A small image denoising model, trained from scratch: normuon at rate 0.018, trained on simulated fluorescence microscopy of cells.
Rows from block 2 of a small image denoising model, named by matrix and row number. Rows with one number belong to one channel. Each number is 50 + 15 x the weight over its row's rms, rounded and kept within 0 to 99. All counts start at 0.
After each channel's rows are labels from the 100 images, of 14848, where the channel reaches its highest value: "colour at peak" is the nearest of a few named colours to the mean colour under the peak. Only what is clearly more common there than usual is listed. The data: simulated fluorescence microscopy of cells. In brackets: how many of the 100.
# convs1: first pointwise conv (model.enc.1.0.convs.1.weight, 128x128x1x1), inputs 0-127
# convs3: second pointwise conv (model.enc.1.0.convs.3.weight, 128x128x1x1, transposed), outputs 0-127

convs1.31:66 54 55 17 49 42 34 57 37 28 61 38 32 61 43 53 55 38 91 41 42 49 40 65 60 49 58 58 50 99 48 11 69 34 63 43 50 33 45 70 57 45 36 70 41 53 43 29 27 60 45 44 77 68 14 47 43 51 44 54 59 53 72 24 72 48 61 33 46 61 57 43 33 63 41 56 31 56 74 36 49 57 52 74 49 48 60 40 52 23 54 52 44 47 42 48 67 54 50 66 51 59 80 29 17 42 60 46 66 71 48 24 71 54 53 35 40 49 39 50 49 47 35 48 54 52 46 49
convs3.31:42 49 63 77 40 42 55 40 49 44 58 36 65 41 50 54 64 50 29 45 48 39 46 29 63 47 43 45 39 13 47 22 79 31 53 85 51 54 55 65 33 46 37 53 52 60 44 49 61 54 11 43 30 10 69 43 39 37 42 61 54 41 66 24 82 37 45 73 41 72 60 73 74 26 52 54 50 25 64 67 49 36 39 49 62 26 51 65 41 73 73 39 52 55 46 55 27 50 54 51 40 67 73 42 48 45 48 53 77 47 74 58 61 54 50 24 47 61 49 46 54 33 19 57 62 56 79 50
colour at peak: brown (33)

convs1.60:48 27 60 49 37 62 52 40 47 47 25 42 49 26 44 45 46 63 35 51 06 64 48 13 37 37 69 60 57 51 46 57 36 45 36 39 51 64 50 51 44 45 39 42 38 55 53 57 51 49 48 50 20 34 32 57 65 66 47 40 68 92 52 66 30 11 33 41 39 47 46 49 23 23 47 33 36 55 44 76 32 53 54 73 49 72 45 40 41 41 66 44 47 47 37 57 42 48 21 87 64 41 59 51 70 52 23 46 52 48 64 40 43 51 34 84 17 85 45 45 62 49 72 50 43 49 47 54
convs3.60:81 59 41 28 47 60 72 58 45 63 46 39 54 88 65 29 42 41 78 50 93 53 62 20 47 46 52 58 38 66 39 64 41 46 46 65 54 45 45 53 43 55 46 51 64 59 59 53 45 44 36 41 85 55 62 42 41 37 27 54 56 31 39 48 45 47 71 34 35 64 37 52 67 32 49 11 46 58 78 62 41 50 55 57 68 61 42 48 31 40 32 47 69 31 59 41 38 45 75 48 36 38 48 62 63 54 84 40 87 52 31 47 34 62 59 59 49 98 33 44 51 72 68 56 46 47 58 46
colour at peak: purple (26)

convs1.24:25 41 39 42 33 57 52 42 29 39 65 56 40 32 42 76 42 53 59 56 82 08 51 58 63 46 64 57 48 42 61 65 36 46 58 47 23 60 42 69 40 56 54 31 49 43 44 53 51 48 62 35 49 60 59 86 49 50 49 67 24 63 51 50 23 69 49 66 55 54 53 67 54 18 32 43 51 78 58 66 62 81 52 33 08 45 48 60 51 63 53 47 59 35 57 50 52 42 82 55 41 34 66 39 34 65 48 61 46 43 55 49 95 33 59 57 53 62 67 51 47 48 20 66 84 72 31 49
convs3.24:36 50 27 14 46 52 60 45 79 42 68 52 61 56 64 58 45 55 49 71 56 58 41 59 52 38 24 54 44 52 38 50 68 30 46 86 44 32 69 60 66 34 26 57 76 63 57 21 43 64 39 50 28 48 57 41 64 58 47 46 37 51 33 31 47 42 37 76 83 60 31 36 53 99 38 66 41 32 41 35 42 38 49 53 40 44 49 48 46 69 31 36 40 45 62 42 60 56 53 66 49 31 34 74 22 64 56 57 66 46 55 53 57 70 58 64 74 57 56 73 53 57 51 43 28 67 25 52
colour at peak: yellow (53)

convs1.4:51 39 30 58 56 39 73 57 20 55 59 49 68 30 64 64 56 51 68 47 45 48 42 16 51 60 43 39 31 51 53 61 59 26 45 63 46 54 44 18 50 28 54 51 56 34 51 60 60 25 45 60 57 51 45 27 45 62 62 35 46 51 62 24 45 34 33 49 41 41 61 50 62 87 86 76 72 41 44 00 37 54 33 43 41 49 35 45 54 74 66 58 35 58 54 47 39 54 49 33 34 48 41 55 42 22 49 69 62 58 54 53 54 53 68 52 74 34 58 74 45 28 36 56 52 63 66 47
convs3.4:61 40 56 48 54 63 60 49 46 63 54 33 47 56 35 41 00 26 47 36 24 52 71 80 47 47 56 53 61 22 37 37 50 37 64 38 50 56 52 36 63 50 34 55 42 42 58 20 48 66 39 49 40 51 54 40 53 30 28 48 36 47 59 44 30 42 43 34 58 51 48 46 73 66 42 43 53 52 67 10 54 47 33 62 44 51 51 51 30 66 32 43 43 48 45 45 54 44 75 57 63 50 34 69 84 48 41 57 89 44 43 61 11 18 58 42 35 56 46 90 71 36 58 38 44 36 65 37
colour at peak: blue (25)

convs1.100:40 41 99 48 71 45 28 57 48 60 64 47 30 90 75 40 34 42 40 19 58 44 42 49 31 56 55 74 47 52 70 61 45 40 33 39 40 61 56 42 52 45 55 47 67 52 54 40 58 36 82 48 48 20 60 54 61 52 40 64 55 51 37 43 52 94 56 50 50 50 48 55 62 60 44 49 59 30 45 46 15 55 51 49 42 33 50 99 43 48 46 61 68 45 64 57 45 08 52 62 52 59 30 42 74 41 55 52 43 57 38 80 55 66 65 45 55 43 75 63 55 61 38 37 51 36 60 63
convs3.100:53 57 77 33 44 46 48 33 45 43 66 50 46 72 57 49 49 72 32 12 40 43 49 43 48 55 48 81 59 39 96 44 43 34 39 53 51 41 30 47 42 76 54 20 31 53 57 58 50 27 30 53 62 30 50 48 44 24 38 57 41 55 59 51 36 55 39 70 44 39 47 38 68 35 33 46 44 66 49 78 54 38 47 48 72 77 35 35 57 62 44 62 53 44 51 34 43 34 26 41 47 63 42 70 46 57 51 99 55 51 65 47 48 42 55 50 41 56 18 67 67 29 51 86 52 30 55 31
colour at peak: purple (45)

convs1.30:53 38 38 28 52 48 46 63 47 48 45 45 43 99 98 43 38 52 64 62 59 33 48 64 45 41 56 47 52 58 50 06 55 51 55 99 46 59 41 46 55 46 61 61 50 48 50 60 39 17 42 57 52 42 45 53 53 65 42 38 58 51 76 58 73 69 68 48 42 55 48 81 70 20 19 51 43 61 41 46 59 56 58 51 55 49 52 46 81 82 46 66 34 32 50 44 55 55 67 60 40 56 74 56 61 52 63 42 46 51 30 60 54 37 36 57 67 30 58 39 61 61 42 51 49 11 62 51
convs3.30:51 44 65 52 58 58 69 44 70 34 72 53 49 45 53 22 46 71 81 48 35 90 67 43 67 60 61 70 51 36 31 55 46 50 51 28 56 79 50 70 53 78 60 48 63 59 44 52 66 63 61 76 70 56 53 16 62 25 47 72 50 70 32 39 50 57 47 35 54 56 43 68 54 42 52 52 45 67 56 50 60 39 44 55 40 66 51 47 80 59 52 57 66 48 49 59 65 47 69 54 49 34 38 67 52 45 92 84 34 49 57 12 78 52 66 66 61 67 43 72 36 36 74 58 61 45 37 68
colour at peak: purple (25)

convs1.48:52 45 44 28 48 37 30 40 58 59 59 47 18 63 38 33 46 47 69 53 70 69 65 63 40 64 49 71 66 39 52 43 41 45 55 51 44 64 34 53 38 52 40 51 49 48 45 41 43 64 33 35 58 67 85 54 48 40 25 47 48 55 42 56 62 68 38 72 61 35 47 86 46 41 35 65 43 47 87 60 57 61 58 37 40 29 66 55 83 92 57 36 43 54 55 38 63 42 61 46 34 22 55 62 63 65 70 19 57 46 54 68 70 75 39 51 01 28 54 36 72 51 49 76 60 50 45 51
convs3.48:33 61 57 55 54 44 56 57 59 41 76 50 36 53 32 28 67 65 71 38 27 58 48 45 61 40 57 38 57 46 49 59 39 47 65 46 55 38 53 49 50 60 59 48 61 53 45 47 31 57 42 36 68 42 60 03 59 70 32 65 44 66 56 27 37 42 63 67 22 55 60 72 57 43 50 64 47 38 35 15 64 53 58 27 52 61 39 54 69 82 71 62 20 54 57 39 31 52 46 88 50 21 47 70 33 37 88 30 54 57 46 42 68 40 35 29 71 41 42 20 67 68 51 69 39 64 64 68
colour at peak: blue (27); purple (25)

convs1.16:53 16 53 46 46 62 31 00 54 57 40 60 23 53 60 20 47 68 59 40 39 60 65 29 40 57 44 49 43 84 64 33 43 49 18 49 53 63 40 58 54 32 63 45 48 15 66 75 58 47 60 54 48 27 57 45 64 51 51 40 54 29 39 46 65 54 41 61 53 56 53 44 54 57 37 43 53 55 46 60 53 49 64 55 48 39 41 38 79 49 40 35 72 45 71 64 39 31 45 74 64 36 57 54 30 31 44 42 31 20 34 45 58 40 68 63 59 57 69 44 73 43 25 61 49 61 60 47
convs3.16:54 63 44 51 65 49 47 00 34 61 35 19 69 60 63 34 47 71 38 21 67 48 50 69 45 54 63 45 61 18 39 26 38 34 25 41 55 41 26 61 68 50 49 55 52 55 57 38 16 45 62 40 43 17 44 50 66 58 36 45 54 70 43 23 44 65 42 34 60 38 74 60 52 35 28 62 36 34 58 39 61 56 62 46 42 56 36 54 47 52 39 52 43 39 62 35 48 82 48 41 34 61 26 59 43 62 66 42 52 58 42 50 52 55 78 63 44 58 75 27 42 48 84 26 63 52 78 35
colour at peak: purple (38); blue (33)

convs1.90:59 56 33 44 42 50 52 79 65 18 60 27 42 61 41 68 55 51 99 93 42 48 26 44 36 35 43 64 61 52 40 39 45 61 73 63 50 31 79 64 46 59 48 27 43 67 55 60 44 52 47 54 43 54 17 47 53 68 55 34 51 43 56 36 66 66 39 48 61 40 61 50 64 56 49 72 66 77 24 38 72 52 54 62 59 52 51 55 25 42 86 45 45 39 39 39 28 58 49 76 39 41 29 68 43 56 61 53 63 67 31 53 38 52 70 45 65 29 56 39 49 57 43 07 52 62 38 43
convs3.90:40 46 54 41 47 41 39 69 57 44 61 68 69 52 43 54 40 60 65 76 51 43 56 65 73 15 44 54 53 34 28 38 53 46 60 48 39 58 61 43 35 64 42 17 26 14 68 79 37 45 74 36 37 41 65 51 56 52 54 53 62 60 49 66 56 36 63 37 54 55 45 55 49 35 52 59 44 26 40 13 53 47 55 33 57 56 66 32 65 43 55 31 65 38 42 49 67 69 59 24 41 66 47 15 35 60 29 25 52 46 25 47 23 54 39 40 50 14 35 51 74 50 62 98 36 47 45 56
colour at peak: brown (32)

convs1.38:56 35 40 53 39 00 56 34 36 41 62 36 72 22 42 42 37 48 38 57 66 62 49 68 72 64 37 51 52 52 56 40 44 64 39 59 56 44 53 40 40 50 20 54 59 39 68 38 52 66 58 41 60 45 43 72 59 51 49 55 48 48 53 80 64 61 33 52 80 35 47 68 68 27 35 54 69 54 59 44 48 47 67 58 57 56 52 43 77 08 67 31 45 49 46 46 58 48 41 61 83 42 55 47 20 76 38 36 40 42 62 73 32 41 49 66 50 57 63 00 56 57 50 59 50 50 47 44
convs3.38:72 54 47 29 51 43 35 46 64 42 67 60 36 33 55 39 73 53 73 61 35 31 39 42 37 40 48 32 46 68 52 43 35 50 56 55 54 48 53 56 43 50 19 43 49 56 53 58 75 32 33 40 66 44 17 45 54 61 68 73 25 54 52 90 59 53 38 75 61 45 36 41 59 77 52 02 61 50 52 23 45 53 59 53 22 47 50 60 61 99 58 49 61 44 51 62 55 50 55 44 68 36 48 51 97 44 34 36 54 64 55 40 59 52 55 32 47 42 62 30 39 42 34 27 60 45 35 46
colour at peak: brown (70)

convs1.71:19 43 53 29 42 53 51 33 66 70 51 99 87 64 48 43 34 60 47 42 60 56 51 51 44 57 43 61 37 40 61 44 48 46 30 56 46 77 73 41 46 32 36 45 26 40 42 43 57 50 22 58 67 41 45 60 66 63 52 48 42 59 94 60 61 54 51 53 43 51 52 46 53 61 44 45 71 33 55 44 28 53 68 54 50 49 52 08 64 59 68 48 40 51 62 61 54 63 48 47 51 38 63 47 56 63 50 66 54 00 37 55 34 46 48 49 38 65 54 34 84 17 49 36 54 39 26 62
convs3.71:35 57 40 45 46 44 57 41 41 50 38 54 32 73 63 36 38 54 59 00 44 51 58 46 49 54 60 37 18 56 64 44 40 54 53 43 50 45 51 52 63 73 47 42 61 42 41 62 78 27 67 58 52 29 53 48 60 75 47 44 40 18 99 42 69 59 36 48 58 48 61 58 58 00 46 62 54 69 59 31 49 54 38 32 46 86 32 62 48 48 71 30 65 54 38 70 73 51 54 42 54 45 46 63 73 44 42 57 33 50 48 56 29 58 63 52 49 59 43 61 43 47 44 54 37 44 37 50
colour at peak: purple (36); blue (30)

convs1.76:72 50 53 33 34 99 38 58 49 46 43 48 50 15 55 48 45 64 41 42 52 74 41 50 77 59 82 45 50 52 49 47 46 56 36 48 53 49 45 67 43 55 60 37 25 56 13 17 47 44 39 65 59 81 72 51 60 49 48 75 73 43 41 42 55 33 47 54 84 44 21 62 72 49 42 57 46 54 70 77 41 53 38 45 33 51 56 61 47 34 33 64 50 57 46 42 39 49 47 67 40 36 59 50 22 62 44 47 44 39 47 39 35 71 34 60 43 37 67 71 59 52 43 51 48 33 63 41
convs3.76:69 59 53 40 53 63 46 65 55 36 60 66 44 55 69 31 49 51 59 45 45 51 76 43 50 68 55 41 66 35 46 58 44 47 55 57 49 40 39 66 66 54 82 59 54 55 41 54 72 48 51 40 00 52 37 38 71 49 64 69 74 58 32 39 71 53 53 48 33 44 11 48 58 59 55 38 40 30 60 49 48 63 64 30 52 61 49 53 43 67 34 51 47 51 47 78 49 29 53 34 57 55 83 38 48 71 32 42 27 44 30 83 38 58 48 53 49 48 46 31 40 53 49 55 47 30 48 49
colour at peak: brown (51)

convs1.55:99 47 53 46 47 42 52 46 55 48 54 46 44 60 52 52 64 39 49 53 55 48 45 45 49 40 99 49 48 49 50 49 35 45 34 52 53 52 57 33 49 38 55 58 31 42 13 51 47 45 51 40 42 48 50 54 53 54 46 56 00 39 45 61 70 51 43 48 34 49 56 36 53 50 47 52 44 57 38 44 59 59 55 89 83 49 59 23 41 47 53 51 53 69 48 55 43 46 42 62 62 37 45 57 44 46 49 48 52 44 67 76 67 41 50 52 37 47 97 33 50 44 43 44 50 56 99 42
convs3.55:59 57 53 36 50 31 57 42 52 63 44 46 38 53 52 64 99 44 54 48 53 38 40 35 53 70 50 55 42 57 36 50 23 53 60 48 42 71 54 43 49 51 83 45 19 54 53 55 42 58 61 10 60 50 52 52 44 46 93 45 26 62 65 32 47 44 54 31 25 66 48 51 69 62 42 45 57 48 57 38 64 33 52 70 56 58 55 47 46 51 35 61 62 43 63 57 42 75 44 80 56 59 49 46 58 61 66 45 45 49 47 70 63 73 39 52 66 45 43 72 46 52 65 52 54 43 83 42
colour at peak: blue (30)

convs1.67:53 99 43 46 59 49 53 41 51 37 45 59 46 55 49 57 39 92 44 57 55 50 56 73 48 43 51 41 54 56 52 52 44 51 40 54 59 37 50 64 47 60 51 53 51 57 53 32 38 51 55 00 54 49 45 54 53 45 55 62 48 58 46 47 43 40 55 62 56 49 48 50 43 55 49 47 49 65 51 52 44 47 57 50 51 38 60 59 58 52 47 58 34 35 00 46 71 59 49 45 57 41 34 43 50 50 53 54 50 28 54 71 60 37 48 56 48 42 52 54 38 57 60 39 53 76 49 39
convs3.67:49 99 27 56 28 54 40 00 30 50 68 45 59 56 48 52 56 36 48 42 56 47 51 50 37 55 45 46 45 56 36 43 52 59 17 61 59 46 54 20 45 24 43 61 66 70 54 45 48 56 62 39 47 53 55 58 52 43 43 51 61 42 45 42 66 42 53 32 57 51 58 47 52 41 47 57 36 62 61 55 12 62 23 60 50 54 58 26 39 52 38 35 34 23 00 35 47 54 53 51 56 62 52 55 55 42 43 34 43 05 58 63 56 66 63 53 49 50 47 58 45 45 48 55 56 53 50 40
colour at peak: green (73)

convs1.21:52 21 76 47 36 51 50 31 12 42 30 32 76 47 50 24 59 53 58 02 48 18 70 73 49 50 52 12 37 21 54 45 50 43 50 42 45 54 60 70 42 57 42 38 58 51 43 46 51 41 39 58 39 35 38 50 57 50 35 60 44 49 44 56 31 28 45 51 45 45 37 46 47 68 42 66 34 49 59 46 58 40 48 55 50 52 52 74 57 36 67 62 56 75 48 53 73 59 53 48 53 37 54 02 71 60 53 37 52 87 91 81 36 61 55 42 45 30 56 40 28 58 59 43 64 45 55 46
convs3.21:38 41 52 47 53 50 53 41 59 62 43 11 43 66 50 54 62 22 42 44 47 63 52 25 65 69 84 25 63 53 26 52 47 73 75 29 33 51 65 59 31 62 76 47 39 56 60 50 55 52 52 48 70 70 46 56 49 48 47 63 50 64 53 32 35 66 46 68 69 41 81 34 35 47 46 41 44 54 49 94 64 57 49 63 68 74 56 85 41 50 43 75 57 38 62 43 40 39 55 57 56 49 47 67 60 47 44 87 34 66 13 52 60 34 61 57 57 70 36 37 44 42 25 81 47 40 29 56
colour at peak: brown (37)

convs1.51:48 44 38 63 32 36 52 28 42 31 45 47 31 65 62 27 46 42 42 55 43 54 52 42 58 69 54 31 35 61 50 49 40 88 25 48 54 44 22 55 39 06 67 48 49 76 48 63 56 42 46 38 31 59 54 42 40 54 43 80 47 69 44 50 54 54 58 53 61 43 58 54 59 70 37 56 40 41 28 36 83 50 46 48 44 45 68 53 67 50 61 43 60 53 37 45 32 81 69 91 52 34 41 58 37 50 51 52 44 63 48 32 72 52 64 79 41 36 55 50 00 48 27 83 48 59 43 44
convs3.51:30 25 34 38 55 53 68 75 48 56 46 79 58 22 49 33 29 56 40 50 56 61 39 48 39 32 60 43 48 39 48 47 45 62 70 44 49 39 86 46 69 44 38 56 48 66 35 42 51 13 50 68 43 69 39 26 00 28 63 52 43 33 56 54 19 54 52 40 66 58 63 60 38 36 21 46 37 59 44 67 73 35 55 39 42 27 51 70 40 63 64 58 39 44 31 30 65 51 30 47 58 53 37 50 62 36 62 35 46 69 51 52 41 43 54 57 37 72 35 63 56 22 64 37 37 65 47 54
colour at peak: green (29)

convs1.39:69 46 46 32 31 57 50 46 47 25 62 25 78 16 68 15 42 32 73 52 49 43 50 57 38 46 44 54 53 52 56 40 42 22 65 41 37 47 42 41 36 00 41 48 53 25 57 75 40 55 65 64 57 57 51 50 29 62 35 36 42 54 40 27 55 38 57 47 48 45 53 50 48 55 48 63 56 39 57 55 22 55 41 25 45 48 50 55 75 60 59 49 92 68 40 47 41 54 51 57 61 48 61 50 47 48 45 52 33 73 60 29 60 27 54 47 47 45 87 06 35 50 62 38 57 41 41 63
convs3.39:66 59 41 54 45 60 59 64 29 31 57 73 37 45 53 59 46 37 24 32 46 57 42 78 34 57 58 57 72 86 56 36 28 49 60 84 40 39 53 50 66 96 30 31 60 56 47 41 61 35 26 71 35 45 53 51 00 43 42 30 48 19 54 46 50 54 55 58 61 46 51 68 27 50 37 54 46 50 19 25 51 50 47 55 39 33 25 37 25 56 63 48 49 64 32 47 31 76 67 57 54 49 38 51 50 38 45 56 68 56 36 33 55 32 42 42 51 45 31 74 39 59 42 31 43 62 46 70
colour at peak: green (35)

convs1.88:36 48 54 21 89 57 52 40 61 38 48 65 24 29 70 17 56 76 47 34 74 36 47 48 37 54 48 63 48 35 70 71 55 57 07 46 58 65 39 32 48 36 62 48 34 67 49 55 53 46 38 47 51 73 32 61 49 48 53 71 39 56 56 57 24 59 79 44 56 44 53 47 60 58 34 47 25 27 52 65 37 49 18 51 51 48 48 43 54 54 76 10 75 68 78 34 23 61 53 31 49 47 31 58 43 54 47 28 70 65 50 29 35 44 50 77 38 41 49 49 28 52 42 45 54 60 57 42
convs3.88:44 53 37 35 54 55 66 75 43 79 53 75 39 52 62 47 21 41 42 58 68 57 46 29 49 47 49 83 62 32 20 59 48 36 25 55 46 51 59 56 41 51 64 35 63 67 69 48 61 57 43 32 55 41 53 58 53 51 70 29 39 62 75 58 38 41 60 60 69 46 48 63 32 49 45 33 64 02 12 08 68 40 51 31 42 57 78 69 63 51 38 54 70 55 57 61 54 64 59 54 41 44 55 62 35 52 39 34 52 64 54 72 69 36 39 53 48 65 62 67 84 55 43 64 52 49 41 88
colour at peak: purple (45)

convs1.91:51 30 31 54 54 56 31 64 97 40 44 52 45 56 55 53 47 66 54 00 50 50 57 68 51 48 56 50 00 57 80 32 53 55 64 59 48 94 39 54 48 64 51 40 56 57 49 56 37 52 58 43 58 28 35 55 60 52 53 56 44 67 49 37 00 29 56 65 43 61 41 52 47 41 47 52 45 51 59 64 50 50 51 56 50 64 53 72 75 49 42 41 57 64 70 69 54 99 51 41 59 56 37 43 45 54 50 69 51 40 60 49 76 46 53 44 52 50 40 66 45 57 21 69 54 68 55 60
convs3.91:38 52 47 52 51 71 35 11 32 40 50 34 54 45 69 42 61 43 36 35 47 52 73 63 17 61 65 33 17 87 42 34 52 74 50 50 48 32 57 47 34 18 43 77 47 38 47 42 45 55 75 54 51 52 61 52 39 58 40 49 44 69 61 51 36 48 50 79 16 53 54 60 49 56 55 72 44 61 51 40 42 54 41 55 58 61 60 28 49 38 52 50 43 45 51 52 45 75 60 40 61 52 51 41 76 44 56 76 64 23 82 30 21 54 52 39 35 67 21 45 42 39 63 03 59 55 60 31
colour at peak: green (49)

convs1.113:50 53 61 40 47 36 34 65 40 42 40 66 48 30 67 47 46 47 44 48 62 31 64 52 66 30 51 32 48 59 62 40 40 96 75 54 54 46 59 65 43 43 77 33 52 64 47 46 35 35 54 49 67 44 43 62 97 43 38 47 45 31 56 61 58 47 22 57 30 22 56 22 62 53 42 51 41 53 51 38 42 46 60 36 71 74 56 56 43 62 57 54 70 44 44 51 46 43 93 23 48 80 50 50 43 72 00 44 54 50 50 62 66 76 48 41 53 66 38 48 50 09 55 43 43 45 43 42
convs3.113:36 43 45 66 45 54 52 56 49 55 61 40 34 26 49 44 19 43 50 40 69 53 41 56 47 59 38 57 55 51 49 62 52 46 62 52 48 52 60 51 60 44 24 56 42 61 38 57 47 60 59 48 32 56 37 93 35 00 21 45 32 58 51 45 61 53 48 61 73 86 34 29 62 54 36 53 42 83 59 53 53 57 62 55 16 79 29 52 46 56 33 39 58 50 54 44 60 42 80 55 26 57 67 52 58 65 10 62 67 32 61 62 54 72 44 57 59 36 54 57 54 99 56 49 53 54 54 56
colour at peak: brown (48)

convs1.66:71 43 58 22 43 38 27 55 30 07 38 53 38 36 88 42 41 56 81 45 60 68 50 66 49 54 43 44 74 68 60 44 53 51 62 34 47 47 51 69 40 70 65 52 45 49 46 36 57 40 42 44 70 50 56 55 57 55 51 59 73 74 56 84 59 79 70 51 40 55 63 60 63 48 31 40 63 66 46 68 70 56 59 26 64 28 56 41 92 74 37 53 89 53 46 48 37 37 70 48 65 45 74 48 79 63 58 46 51 53 14 69 50 51 62 34 34 50 51 39 48 55 62 41 50 61 65 45
convs3.66:40 58 47 66 43 63 62 61 08 66 48 51 48 51 66 57 53 47 56 57 50 34 61 50 56 40 36 80 24 47 54 57 67 17 45 69 42 01 62 32 57 61 34 55 41 68 40 74 47 53 45 46 37 42 52 25 44 36 39 27 39 79 29 68 69 34 46 62 55 60 23 64 13 38 60 35 48 17 36 88 48 48 43 50 59 68 59 61 50 57 57 67 65 53 53 51 45 43 78 27 51 54 52 41 69 46 55 32 31 36 22 58 52 41 43 39 49 50 56 52 45 34 46 16 38 48 53 58
colour at peak: purple (34)

convs1.84:69 44 48 38 35 55 54 62 27 35 40 50 44 44 65 54 64 57 31 52 36 73 55 67 53 61 42 49 54 45 47 53 43 63 50 34 45 53 64 43 43 56 35 53 62 46 55 45 45 60 57 41 55 59 34 28 37 57 54 26 77 54 53 44 37 51 78 63 55 55 70 09 40 20 44 20 80 47 45 49 48 42 80 80 64 49 56 43 93 33 47 51 41 52 35 66 43 63 13 71 81 83 79 63 36 74 59 53 43 54 47 83 48 73 57 43 52 37 57 30 58 32 69 43 41 70 53 65
convs3.84:28 61 51 54 50 58 82 42 50 46 48 59 36 71 55 52 66 43 36 69 40 52 49 34 51 99 94 60 51 44 42 38 43 41 44 37 44 49 55 62 44 49 72 49 69 41 66 41 28 38 46 51 65 57 73 28 62 74 54 55 43 40 38 39 25 58 45 44 34 37 95 81 75 42 52 77 66 38 68 64 57 47 43 00 35 70 65 46 46 59 54 62 55 52 56 48 57 49 55 33 25 32 35 64 59 40 50 38 62 61 63 59 40 61 60 56 52 82 51 36 50 48 38 55 52 48 57 55
colour at peak: purple (25)

convs1.103:59 58 68 34 39 40 53 54 26 75 61 52 72 81 17 48 35 50 26 53 60 36 57 62 64 41 57 38 35 46 46 50 50 53 43 45 57 48 54 50 47 35 61 36 66 54 59 35 69 67 57 54 55 28 15 56 58 36 49 51 56 00 40 47 61 47 27 40 42 42 34 34 62 48 55 00 87 56 41 49 43 44 69 92 70 48 46 41 32 38 33 52 52 49 41 41 47 77 18 41 62 36 28 59 54 44 35 47 59 42 58 23 54 47 51 46 68 57 64 61 46 75 53 35 41 48 49 61
convs3.103:51 36 44 69 56 68 51 42 71 27 63 52 43 36 59 39 65 47 71 44 26 40 55 47 56 64 45 47 93 53 31 45 59 51 44 45 45 62 28 55 42 58 17 43 58 48 00 38 49 42 47 46 46 19 41 15 00 48 32 44 32 56 62 60 45 60 56 55 49 43 57 64 57 49 43 45 47 31 67 40 41 60 53 62 29 45 40 41 65 86 43 44 44 59 43 54 74 47 58 45 38 68 50 47 69 61 44 40 45 44 44 62 55 63 49 49 41 49 56 29 44 14 36 45 47 28 53 48
colour at peak: brown (58)

convs1.107:60 74 50 59 57 52 68 43 45 72 44 24 24 53 57 38 40 16 65 41 48 52 45 40 51 38 57 81 40 49 45 41 62 40 14 48 41 69 54 39 62 31 29 45 23 14 41 62 67 56 41 36 52 54 62 52 47 34 48 28 54 23 67 47 48 49 35 40 49 36 56 56 75 51 40 63 57 43 56 64 47 71 25 53 44 43 39 22 27 50 27 36 62 69 84 23 31 20 62 48 31 64 44 57 47 41 53 42 63 26 41 47 49 50 53 52 69 69 60 48 95 48 61 67 63 45 58 73
convs3.107:65 36 27 60 51 49 78 54 48 36 53 59 31 45 54 42 79 68 62 84 48 40 36 52 65 60 00 58 53 43 39 45 58 60 48 42 32 49 35 34 56 50 48 66 80 60 46 40 50 44 54 56 45 64 62 52 43 56 65 45 55 33 37 58 46 44 29 44 63 59 49 50 32 51 49 67 62 51 49 73 30 18 43 46 33 27 51 74 56 73 46 54 29 42 34 55 37 58 37 56 53 27 68 45 74 33 68 51 64 88 57 29 60 57 27 18 45 51 64 71 45 30 60 67 30 47 58 26
colour at peak: purple (53); blue (37)

convs1.52:42 76 63 42 44 45 49 53 64 56 50 50 44 86 51 41 63 41 52 48 45 59 50 51 47 37 63 56 40 48 54 60 54 53 67 55 35 57 41 05 00 56 50 43 51 35 47 59 33 54 56 37 55 40 50 48 51 38 33 36 48 64 54 55 55 99 52 29 38 58 52 51 48 37 45 42 51 40 42 36 54 66 44 46 43 31 43 47 30 49 58 42 65 51 42 23 33 53 57 62 45 46 57 35 48 50 38 51 33 50 56 36 51 54 40 59 36 53 44 56 57 47 03 54 61 18 35 50
convs3.52:52 61 46 56 47 40 54 58 50 40 64 54 52 57 43 42 54 40 53 55 45 51 57 47 50 47 50 62 45 34 45 63 51 39 55 50 47 55 37 16 00 83 52 55 57 45 37 57 31 58 49 74 55 56 54 54 37 51 49 55 59 46 54 53 47 00 55 79 57 54 56 39 42 60 60 42 37 35 61 50 50 45 55 43 55 57 30 41 23 51 56 35 53 59 88 31 47 41 73 42 44 39 48 57 53 56 55 56 12 59 46 65 62 42 43 40 53 46 64 46 52 43 75 49 36 43 70 40
colour at peak: green (53); cyan (39)